Rows from block 7, named by matrix and row number. Rows with one number belong to one channel. Each number is 128 + 24 x the weight over the matrix's rms, rounded and kept within 0 to 255. All counts start at 0. Numbers have three digits each.
# convs0: first 3x3 conv (model.blocks.7.convs.0.weight, 64x64x3x3), inputs 55-63, a 3x3 kernel for each
# convs1: second 3x3 conv (model.blocks.7.convs.1.weight, 64x64x3x3, transposed), outputs 55-63, a 3x3 kernel for each
convs0.0:150114178127129126188106118124075098131073104191097122113152158169125151200128099130142103133139128128149136117144144130111137150084110143099140143117080163172101127124134124125124118114112149151184142131186144131103134111116097141151114080127
convs1.0:171133161209145093140176155118116152108106120135090063126093153135100144111091121134112114131130125095136109138136152129113167165125178171154155149175147089162120143112177148105116137137134114117123155122092135121106104107067123150141145141166
convs0.1:161086129115137144147102152132092087138111098079103134122105062115098116084110145111130119121085152120095086114144132098148173165184154124111124148141107169120167120118088097139134117091146140127152087112072128100114113102126169106088099119146
convs1.1:128144161122151148163153147151114118158095081105106099140140138127093135112072127101147142121127118137124166134171115134182160146144152140130125145158152097121107169120113124151134150139166100137164130120144098128098128119138143108141135076116
convs0.2:151142117137148123123119107114118151114139139114085136102154161145087133157117134105130115143141144135111112103154137093134094088139122106078120188095148114100114112104124137135163156078151126121127132153112178080114128163141118158100146115123
convs1.2:145163153101158150145101144135139138142190162134110142145102121162163117144122127129145178176159099150118126129095150100097113140113128129144153137127120134124143105087087123080137097067115116135080116126118130149129136143176107082170136126173
convs0.3:081101151164122127122135114095095152104079134120151177073139095081070084110118139118117133133145151179098167144120107097105166163136138139146135146120128096122131099150138158137130117103103109124137149126160103101153081130126137148128110099113
convs1.3:147115126119119118139125139114154136123129123136112044145134144117087131102078133173096151169118165151116149151127127104116163144147118145102122115151149135101132120130113095120141122109146121121155127134149152095134135134147095130123115133138
convs0.4:112112107104131152144142145146102156120109106106117129135172172123177173108124111118122114103073114144140123145133106137148117177177138098107103128114151121099136165149151164157129110114102162111099090103144162112173087108170119130098142162144
convs1.4:176132120117139178122121157094093119133155093124145158099117093148090153089136083109160094097137125082141164151158133084109123111102141129091123124136158100106100125134090127153137122147165160086075146168132101137137117161105149111173152124109
convs0.5:136112115097092117118143125112123136126140137110136105130129114072148143078098197144077077117122111111109146137142141163144150128127153128123175145113140127108139133119131127144139125151095119115163079132135087121117111116111112125179116124092
convs1.5:142156136129133133104136119094108117102138118146129135116126104138132145140124130123149124149138106135130144142138132117093119129074095139103128090148146104153154160147145146142128184143125150129116108183091145138092141166115131103140148174136
convs0.6:148122111108137124122129086134116133103091098088113110124096113107114082104115129148100129130126126121097143150125133126119098118123158119123108155130097124134132111114145109102096135149180133146119121146137114147130141126139127138125139131112
convs1.6:123162146168119115147152141128118111157126083146132100150148148086122133084100100131128110144113142096157116128145156125148118095120137128153137141149084143129096123117132137111152116069117117160166117189154065153145138161152134109125120142143
convs0.7:117152150119158138092090150161128101124121127105151098110146112095171101117103143136117170105126116116155086133140092165140157125135132095097181161107129135136141131102127151129140073137122177143145101129191145131125153151120062088163170125096
convs1.7:098160087149180164128106168145127139136197126129148141120139116117148106134180138167118092148161095102135130098064149133122100147134091154126156131133134123133188075124103121153100121108129152132149144142108135169132149118174141114122154155136
convs0.8:096129135102115156120107066139136129118125136123107136155088116093093102131135149112113117114144125137125121150144108153135110113154153125120128146136115112149163129111098099104132144150133126144161132160132164130123140124133178167111132139174
convs1.8:120151135092128125116124124134128106125129136122116113114152122140190132123123159140134166163098144109112112109106095144156091090124064098122163168152131159133136126128112165113125157123105125126090077150117113140132090125149128125132144120075
convs0.9:157114128091160162098103134114133118094104109131118159123169168120089125184153157116130121103140111111131120149157117154147168142116145112130115131108104075081100137154123123122127130101141126146095156137156135116140180096142121138185109066112
convs1.9:154098116182159121111101159095153121122110118087113100098077124149131104116140101147126126144123090111134131164128128107073107165120117097125085138118082102143138107129128149135124134134180163093099152113096133106113137094080108117134116096146
convs0.10:110121139083134123120124106131186123118149080122086114126184128094131130143114110107141108086127111147109120193123197100070129131146135115107093114101088119137123086145130120127101128082128116127134116145120147182121108092120079155136160120126
convs1.10:118069100105114116114110136101123143120109147165174131116107142149127126130142126124151113135121141157131113162164142145089168141088082142132113107112102109132119113102136127110096122110084176145105148157091183125109116152182119112147141130152
convs0.11:129097148139125162091146153071140144156119163118141134104143105111145178146140135090127094113129118099109122168130136144137147122122181171112157166145183179149105128178130137145157099147170095131101137098071175102122126128164110157103123163146
convs1.11:088152112126169146168143121103108100111112087108137090136142126129114145146100109177104108147136101109115138129136121110102136126113136118135154162129145198127141137164092101133156163162141143115095102164112115135083127129180139112157123105115
convs0.12:149136140145111126143103095114134081104121092113123082119113103084095115120111147133132100142104120114128136124152095135091104137119122145123143139139131159105095126108159110125157116133137176144107140117168146161153175104100076097119107109140
convs1.12:152134163170148143172173122134114110113060130110090138135126143104090115107117137123112142151194112110134055118108114121092113097132123115134128151091111130096142137152157119116155141170147115088167102157151126103106144132138179133140141110120
convs0.13:124112145106132123127137125108105123119129132146121114137107153129118094076076078091143112116110138100160106140151161165159128125149148118145154137156174172127119130104115121103108105080098123144145170166166122150166147142107116150104114126152
convs1.13:163134153116143150088125174107125105070104137128118150132106136121115080097129121156166155146145157089143147103144085077141109129112126117129088089113143111109119153135148130117152175151170189157111114098104081126132110112132141076125110107122
convs0.14:139186168138137145127130128111096150123099134135102142104161164160103164115125162146139130091126153100140141153128144170088122167126121100088128143096142110165132115097101115113088149092149123151135134138150091142182157140127171129110152135083
convs1.14:117133157099089087125075131122141118163121091114116098102115100159100098153127124163130139131115137178139128106142130104110127160135114118154085077134119093170127148079088112119100085135113182144138150210128162106127115115108155158143157117152
convs0.15:138101146148125185130112123160115116147157143138123128097143111154107138130095138095162121103131136105106114170112136126109139130113138119106119144153114131177093108142121121151154138163158124130154173080128147117139167103128147130129111131146
convs1.15:107131111142120141140150126112139083096119131112136131130127143119121133161100154109107120111122124154107137134147164124123157114137135133164171144083116144120094121103106131101109155156128125117117124144135117126109162102130171164120122121122
convs0.16:149101093129117096125149131175131155139126168100082121157130134119142074094148109126099150122186108122133125134123102153108158136092139147105116088195119117117155159115128092128137108123142108096135168124150092136105137089113153146099070131090
convs1.16:138188144081148137115109142128151118131170153124146146120130089126124139135121093146136147147147157140127136153112128147122112111140117154191149187106140160125170108134131100110113109090109151114116056137118158113095115105141082119139130152139
convs0.17:095142139111107143117124103117135107156099102170156115114158180090064108211195141120119120122139133105116106159137142118072166140127124084109149106123074115139094121150128117132113120137122136129144138123143123103108095104128142155143125100144
convs1.17:120101136158140131103150089109172113110099104127145128152089165117068133143121102106142144131150084121171085161124131126126151059082144153132101111133136104181168130115110154139152119098154127133092145189149128128165069121149095159123078134198
convs0.18:142099126136125121113135143141131140126141111103164133150116119161138132205123157091118138126139125091075116120114118128121138141090120093118111129120093112126101084112141161139148151097093123160138144127110129111132154110107153132112158142124
convs1.18:126138139107117137151145080190104109127080163095103164108106094082117149129135138101134107128129091111113113130132130113136075091127162147108066147110129140128135123125120155152142159156128148109098122078134151121114089131153101121132129114120
convs0.19:143121113130127151160141098130133129134110123132124157134122184087131113129113138174148138165129138152110134098120125125128143133118152116149104147136143188106123148119131152085132140124145112130083138133139117073139100128115118169116111131124
convs1.19:138154126160100118126127094113163139156157175117140148165148090170178144148125095128149096107184153173155142129105101130150104152128149120159133110145123139143159155109121139117106126131069131144210140097122153105133101098125114176114125148160
convs0.20:123090119151132133174132136151096131165129145155082076118047089136124205143094101097120142131121112132117095116100092131116138149149142108116117164140147105114121102123112155144144161098118133092112119103132157109121126143156156102077156094169
convs1.20:137120153090110121134106139128128107140160151150145120149120127140159109102100086075115118101126163135155141087143122110135117114168153131120115104122148150133105120135112128154082142116148173180151134135122126120158157160118137157172110134096
convs0.21:088101136098104122091108140151096087165130082108130111170141108113189141134160104069145154103138184133120130106175127161155122115115104125156099121162125133139134139102086091157125131139152150157116110130099171179131084158158134152085090122154
convs1.21:132134080099123095093104100137140154130153160106173194129135117114154180173168120129171098125134106113116136112158089106106108127124136149155105137085172168124137158131132150117148132115139122161096143131160134163160138123145117132120119124137
convs0.22:111151166115080081124116101138069121131103150125133147098124196083089133148132188089087140099137138092158128137153117112145115114118121117130107133155119099142133121107118102120159100124073192151123127125082111160126112106120126136099094154164
convs1.22:102130174132144096137139077142162136159136119146124094127125154126106102148141122162103137135073118156125167122163101131148131092118148092159084101150131076128135094101129115121124179144144134112094099097140117128134100195111099129122152080137
convs0.23:098101133139152142137150117115105160113148144187087100133103171102144146133163149118109114147140084096121144147120147157164180149122131105085129117115129105159152107095163116126121132128109121141138121141149108132106117174156150143104151126110
convs1.23:120116129136145128129151168097119128126078088165135101153139100125137109112159134079136127131077134094124139120157092106122117122149149147077133111135156100108108149143120128170144124171142141154113077152085111169143177143118131143119167149115
convs0.24:189136194123142136135101141121168141126124102125162152143138123117131166129141129111109093127123187141099073111123096087151102131138157140099166144143133119109153130121129108122069057130124146131159174077106105139159156140151111153102103135121
convs1.24:150168142132101130158105153074145139083130148109124126141182107116138142119150105164143121126102165131154155108104141127123110118168163147142142113091150128150135122140124135090110098133128085155195139139146107098150092114168135136160120113118
convs0.25:092143120118118098100096132111117140143142108103128164058144169126109154149127101128113150138116126149109128124138117090115111137132128112162100165132117113110104072142139145164121117158124114121086110122130128144151115141161148112140157099124
convs1.25:129176136165111107128131114106128138115123144111125115096120114115166142143156131170136151151100155133165187112150107102107116091160136122136119156129107107108108117148132151108143135120160107137146128120103122133132108135092123124106120096095
convs0.26:145127087160133102185141108162121122125113097115170150168141205103111120126094096078171103167168065138122144089146135146089152098112159125166137162143142123150157123124142144099115120111111119116111141112134177128062102114106136152120112196151
convs1.26:129106130145131133125134099111106151108127112127135127085113110116118125147135115121110150109133091178138139157152101118131144105139115153091122144121089109137135124148111125134085160113129101162145132181127124108104138077122110128135103117141
convs0.27:144158174141106096154108130158132110082113138106172151102127120126149096098112075121163166122148066105134094113139124139125147137123147072153128128156142123159141139152135135131121115139115118094124166144127128121159130196118140107121183109129
convs1.27:144154148149152115171149119115119125098143134141135096153068122132090145124118138102150104141151087094106130092110150115118154106131135173143131143131143147129132135128126150130112140143105106091088129118095164102118151104175097187097139140083
convs0.28:085121114120045132135203139149134104097146119174111115103140138128112154102077087107123144195135116118128117138157201150169215126075113150114147108109123107107125165127091160104113141079104109129135166132104127118133150129138162110131102126147
convs1.28:135095094093101115075098111120130123132127113154152148103135139107138133125168162135143149148129130122135125133124123131107076108123108115146096112171112131126116129136085115104113080139130143147134133118121117114109113126135114148139158142113
convs0.29:111087151114072134128122135123090141148106071155127106115118163182169111179235112094104132066120119102110128130117161168124128138155167102116102152136118089164117121118102127116078168122126125118139128141152123130126079120147112117141123122135
convs1.29:123095114101101110153144118114149167110121169093107121076128162110081130137085110139132086118105130116093108159108092138171149094071111140108145163087123186179098153154157109127142176117162157144184155154133115126139122092106132134113150133141
convs0.30:136116163123110140121125178123132189117133123143158143129110131172105197115167167152155104162098131163102135088134085155172125140097120139130142138128147166125129158139127148118142140153126146112148155160169118151129128128102118147161136086125
convs1.30:137145098116106128161117124130128117072149179120133106134125142126104108151094118155132140133102129144104126122153143146162133163133133103139140146164116115175116099137151098100104127109107118101118120099086123146121098124141102134126120131140
convs0.31:127148091126152169148106126177135115121139113113162112100146157105172107124147125094087130131175128115150101127102152097166135145102145126122145092169122115084108180127116148125171095103119106144134120126173129137135138161110133124103093139117
convs1.31:122147165140102148121107124151150107184180122133130066095113120116147141109122124150127154183124170142129163109074119131087134119168175132072127137089126133121130130100130103114123091115122077132123114128135113171148123121134148100102166149098
convs0.32:111081118109112106140095131125139112118103115092148149178188198141100064181183157130134131137126100135105143120102138147106099095108145136146127127165134143138127141122127148163095123069131089163149126095107101098085142139109136112133119120128
convs1.32:088084104149129131129131134133105150115103087140099162130106138084095096114107114144141106149122108139131105168127172149151135081084130130156115178152136138138089112111135094134098143135134148125115136146118143109130089118139125137137085094110
convs0.33:127078101106134123102127113119077114140126130108113120099068111163146131115134160128124124078088107109119150142111146138101103162158142162123090135128153145111130131129150166102142111157124100141146114131140088162138148142108136144114098120132
convs1.33:108157140073110094122133105141150116144139183074145095138125137098152146066101112169162124120143150125108097088124105124080101114154124186126135153110143155097150110144181078090138148136090113160166114170101140106137124130147128158139159141161
convs0.34:153150112087132153066120114132136097121167116123106155084060131122116156098104111135096115118136145127149094122115137136119134146093130120131124131120122111081107128106127096097113158138133134096126160132080122083104108124133134145126117129116
convs1.34:118139142119135158137123088091117120148124087113130153118125118119129120186123129128167128163125148141093099142093107172107121159147129106109170111120146176147108118138140135132088130155123114120136146127112134138176112130116120126133117173130
convs0.35:144117138121173141165134141151137158109132117098124112158147124125164086151151184106161093130104139094113113100110106151110135135181132142149098109138160142061159146146149125129120110129152146156129103162098116150114094131115107160084178122153
convs1.35:161127133124150101140099148133109140106104120079143119126130099105099117118146114118123094135162126169147078125100128136098093132116107120145141103116125122124119098135112114059134145117102102156159098103155141133161131113154128162150106120087
convs0.36:106128143114102154177161114133124158142109118099129130125079112100126097100093142121121118115129123128105140129114091104131138123134152186134114120088121154185124107151149139152108138129118124124098143123121148109165133069160110139116091116104
convs1.36:137173151125104096126104117128129090151214151151144105144171122150149140128166101154146116118173155163145178122145098108154136138118107134110155105147130148166156096136112091103133083113116109118100119120085166107091154108108124129160118132125
convs0.37:153145128167151103109156115164165103147165110144115122120117075127180101112149102149121116103152096117145121135113147149155126100153122096118111101109135121135141126134107088127141126152146105102144109190121138125120139108125156089124119117117
convs1.37:202189125124116090110089066115130140114175196081157143151119181115189184126142106135142144127142159112110115153124141142128143141132146160103089132052130108119145106112147165117105137116091115139176130122139118142102123135116108152134115136188
convs0.38:124126145126124170119160182154165127147120092125129127171141109145109064116123072137102179138150130113136158103118116183151091125125131120148132094104092117178136159125133175143126109148123139174127159118134145189140115128129100158167101126117
convs1.38:147126090098117143147159135099125102120115101125126118121120113140116147114107145094118077138147148160168146126119126127169147142133114098138099131118116105128084153111140117076177158125112132125139121117137126083130122115120091127116115114113
convs0.39:145157095121117136143145167123142117182132166135150116187151144119153117114105120147129147111165112150136145095099116126135149116140153090141136097147121125150092090123172143153097123129124114138124087146141124105168091073116129137130165097139
convs1.39:126126158120156124114143144137122122085129079124171164098105092125132141129154129163143133155149139141154155159129113102097123153139141110126145131121137100089145092125117128097103078122112153102133101112126137165131122132130086154166145166096
convs0.40:161073128081107144143159116145141164095136131177145117152133143094115155098129113086128110073120096136138101140107134117136149092115132130101129134100119112135131166151091140119122129138146150088133104128119127111077148160143154098144136134097
convs1.40:115145131092118179120144151102109138139128108103074100160115116140117126130133160142154102130128141123142160130117097127132143169080147106138115116169132136161128144120146111144105109109092146102118152109103135167115129131145102125150133123094
convs0.41:120090144108163126114141146094120119115115122124167128117148146123105117074113138099119093152108131116117135128153162135136148130118128161041130129128103116166125115142139109135160107156127118154119154130150161153142137160141140135134159100100
convs1.41:154108112106114055105096115127123115125117137141143131151101138148116110110108163127145138180127137142123157142158124103129126133073119111150110138148104099141146162121124100116106139113102149118098115167142147109075084112130111128138086134199
convs0.42:158134141117115083121150107139116142148186134193136160165117173135123126197163133132111106127130145149142157144130137127093143103165147135113143130159107128146115148117141118114085105111077132137090131160112136108121104120154133152117103141176
convs1.42:142147136129140096132105095092107119113083093092136119135124125131125096100113067110154122137158134136121092165124124125131128147117150133154117115145131113115123171169105144128118132151120155116076123134150131187151079118129100103117133137129
convs0.43:120124083166127096183184081142136151076117112084098133139137097140135120124137145131146117095114157128103148153101135130101127115127110098106120133107118137115109101178146127122122126114143171065097161166083152157127126161141125156129152069145
convs1.43:117130107160105174141103137095100132128136113122144097127137133118127093135094132108136116156101115162131126094142117205138114080115087120131069084123131135110119110097120105107099131094126124126136088120160125113100076117138087125176130115122
convs0.44:102107136129149114147119105186138107147131135113093144136103143143155133145160133143096090137112109156091144116109116114097117092115186105102143137122137120110067142137121151143099134117119094086144139163150107172117131105102125182108134145128
convs1.44:144095130112115143112131112122135122138097089099119107136088123123117140108126122098110101107146126116145100094151113132129171165136098104171144137160092076107129107135123149148122150137119169154159175116065169123126141112142149108126116108115
convs0.45:079167154104141119132137130078116139140152170128137135128099156102095138146086102122133107137167158138186138146135093103122147158104107153102130096109113138121090126104126109097093138117131144166095105139178135096124145106124130119103112144113
convs1.45:121101163104119140139156138110122115073141113140139126107131124147100152121119126149117090145110161108122154120136149129101125152150142126136092110136117131163085122122154143112129111137146147117137107147141133141125139114126130108141194117153
convs0.46:165122099102100096120106089159189164142150101086122132113095170117143155077099127152149131131135091149114148131149138090142101155121129148097082075122114160172146094119123092138104091119141129116088135165090134136141161128151123120154170151141
convs1.46:131127135131129132124148094135133117141134093145157114127116153069129110146140100170134109105128197133114140119136133080131069124103114115121140138082126101108143115138111109113164146134136098132156146135131069097134111134162107111127106073086
convs0.47:148110157119159107120117140083100085145156120161143105109127109111071128107159105125154110119114099146121160106191182119127098136171149125110118121160074110109127150151085155162096166132118169122153142157090124113137116129164142116159092149152
convs1.47:125113146138094115139139142132160113146138115139127116128122136113119131105132113138151156143150173168117156122109115120143109080138135128111131146140161185160135118087135063115109094130099134077109127144124119167120063100109119145115137137121
convs0.48:153139115121125132116113134158112082121127131124143146149185120155148175102131091137126095178101148107120148107160156072141148149143108093133169135103120115146156131119094118145127143099133139150148115092138122139175114145128150129100110113171
convs1.48:122134089066146111142122148100116112135104154118128158170131119131147127123213164130143144152157118097132104105139163111139095163108113107104094126148115141113138116107125138141148152134152108094092136116104132117097121106132159181130110154107
convs0.49:146166117099118097154100106132129071155123118178118152080135117157093074089135139109140157130124130091113110150143138135165047104131084107159113165129116129135125108112116115118084118136143148127114104118090112104144132108144123113165119172109
convs1.49:098100139133146142152154121129125116100095113104115129150116155102121128124156089146166158185152085096174154110085105151131126077128091132163091179165133101139114135083107114106158124126130100109100116119144099155085103102121124062142112163134
convs0.50:103092112157143104183169141099120129148130118094152145124154164148125121115129161110100127119102111180099130146126132091116128121154190126129113108124173064130159139128168110117123110135102133133093155118097149131121131109128143134150174149100
convs1.50:119116158090081146169116103143126109107124133125142138153179139103194189137151140141142129109081116154125127165117089161109154129137144109134145155078123141108136121138127110115134137135148111130113101141108124098100084142115126091080140124129
convs0.51:133127101128094136146112112142131110133144170130121162146124120176089184147122214168116132154170175165152130125114143115150124095131099145094106134127114131118098142131097099122089108103147126128142102143130086148147128128162143113153154136128
convs1.51:123126137162173151102153141101112130109118102084084087137113117152113117130126139154165166170160149127151137131165110137138123135123138151146072137148133107166123133126129110160137148137168151109106157100117110157107124148122132122096143122125
convs0.52:130102109128112112110141119126091104145131118145141184106162107114122160129147072142160091144152162131126126122117167099122136122172155103104138118092105074147148147127120153147078149144087125097123129112140128122096156146106096147165140107117
convs1.52:135164102146167136151152149138150142119119135145113108120118142116125118119140125147117141147112116110140118114107110106113160119107128080110106152129108137164130128153105133171130184113158110120127118102111113134096107138142130087129109121136
convs0.53:184135118163179127162100121123128165105170137116110088102096143115139099122126092158096138097135096142106127103112109138130131110130126086131116115172127168105117158135103132109099129155097113104140142146120176123130127147135118122165094132164
convs1.53:125181140120119119105115160134100108124099103115128119131069177118123116169144114110153192131136155155120113112098144164118123132125149140106188106118155121132136145139152106096103101119128121132120142089130108145113077118155137069136139117140
convs0.54:125132137138135098082053116094098136054131124100150089117124123141131121070135154141082135129112141134138108125100130086117138138159123128131139108115116106139149127130122135130125124142145105131115141064118142135158113119101108082154126107133
convs1.54:110113085135126127129100113148167127140129138136127121190110145139112122143154137166143144178141146156131077171106093082120088125096095105108127148116135147183114119129090153095089100124098103162124106149147112166104150108131117092098132113171
convs0.55:128130098130094117109100115145165131141152149117087126113177120126142115131073128122162109140100123141124137109113124132148176133112098137152111106144096114089093103102121144123125137106099094113113151101137137089131147151086115117139095151171
convs1.55:122133129118104154072069110130135105126138101149166162121135112138134119176175132132130138131144129133138108185152173158132130166136154076165102124144141136068126115136132130095155144128139132148153138101110156171148106142145133133101181144148
convs0.56:119164113101110100110193099158121159126120111123148180119100117081166144092194136107116112117072174130154112106108143160116152172144119132166128137169104114096142139157110105078141106124199160131104108143124104112131123138113137165128171073100
convs1.56:132147133105092146115143120142143084153159152136109104154165116163127114153138124134143120115146149110135074133112144139124159134128132115191183099163146152126111130144132106145101099082145153169107128125128162136141161128136129113159104151170
convs0.57:104141080182127111142180115111195170129113122107119126091139142095107123167184115119130110154152077124148117118118162118115127111130115115106151142103128125118121119110161125117069125110120119150116136159110163147143093111150144139116093108117
convs1.57:139133109128139134118129108104160151108116104144131133089116130130153073183153082138126110148124142138126143076145147124085137146169143139125099132126148096098147111112110147100108140141090132143149112147108129138102137137143129124132101111092
convs0.58:174108117081177115089134180138089123131124127076133130103104097077133124120084157156095113089164139164164130154154120139153118132156112120128146074148121126107111126160116140079127136111116111135167141130171139112076164111133134133118086121179
convs1.58:101124135106137139130111131163096132124099124102105111159132122129086153101116124119149122113165161140147091143118123151142156186120129106145133117150099103116099109135137144151119102105112081126133141142147150108117129120131134158119129108152
convs0.59:105133105134150094140156121131122145126154118110139119119092153152155149125135144120132136125117168092110105112074100144077104163112133122117135114156122091099140158141129086122152119102143127092098123132119130116126145105129126137147104121098
convs1.59:105150129130095140108123118081122118138129135097130172119126158120092131147129108164131116129069148129093114161133137130113132053135126125143152107110122106102115096114130126154130142107136143106129132086165122125142109084144138096131147120110
convs0.60:109075103140156111112161126079114092180125103160160119139119124153114114122168156076105139137156092115114135095177122128133126139153134106121137109108139080142174110133115131122099111116132171136148174187138166082160076097131160167141131115105
convs1.60:120124151132159152108161115141128159093071139103112142112107157123102106117126133134135133114166115115096116103098089120100122119124122121108114118113092125078120142118146146161142179140129133138122117128150095140132093111147101125128113142150
convs0.61:124106168138078115112147133104134121143130111171175153107101151134170078146131124129084087103118128134126106116094161134103128090119128111133119120100103101088135109112089142137116131143116147124125116109107171114102125135142125143133124138120
convs1.61:120156173155122126136149129144122111100096103116095094117142163151123160116130153109136091104116136124083108152138123103141167118091123146153151150120161133144114115117122175119116108149127130134139176104076159131125133087120097150141081122141
convs0.62:152077116108082122140181129170152133102089078144130144145178105122140139084095121163140136139148122129142139103152100107109120136049127124096146141123094156094141094140134124150107111108135138146108113143119120088148121114136122117159125142143
convs1.62:065091135138118171126170122151150130115116113116138122122121133123093107137143144108136171165188142179116138124145139106115159115125153131140101135124153086060149104150113117099080208122128151156145127136156141120087135150163127118071108088134
convs0.63:140120110128140130145128115126171138139126142131116130116157114138099105102157114121120099151174106160123150133111117101105162158112132087083172116134126176118126115114135106146129130139136127155129127120147147103143120153142096129150129127099
convs1.63:155124128123077096105124120094119149121148139092141132148157140205183117145122105118146124154155171100144132137110162147140109149139129093129148141117119113113149151145108149156113149146121099101101098139120128128118146099148095111088109128075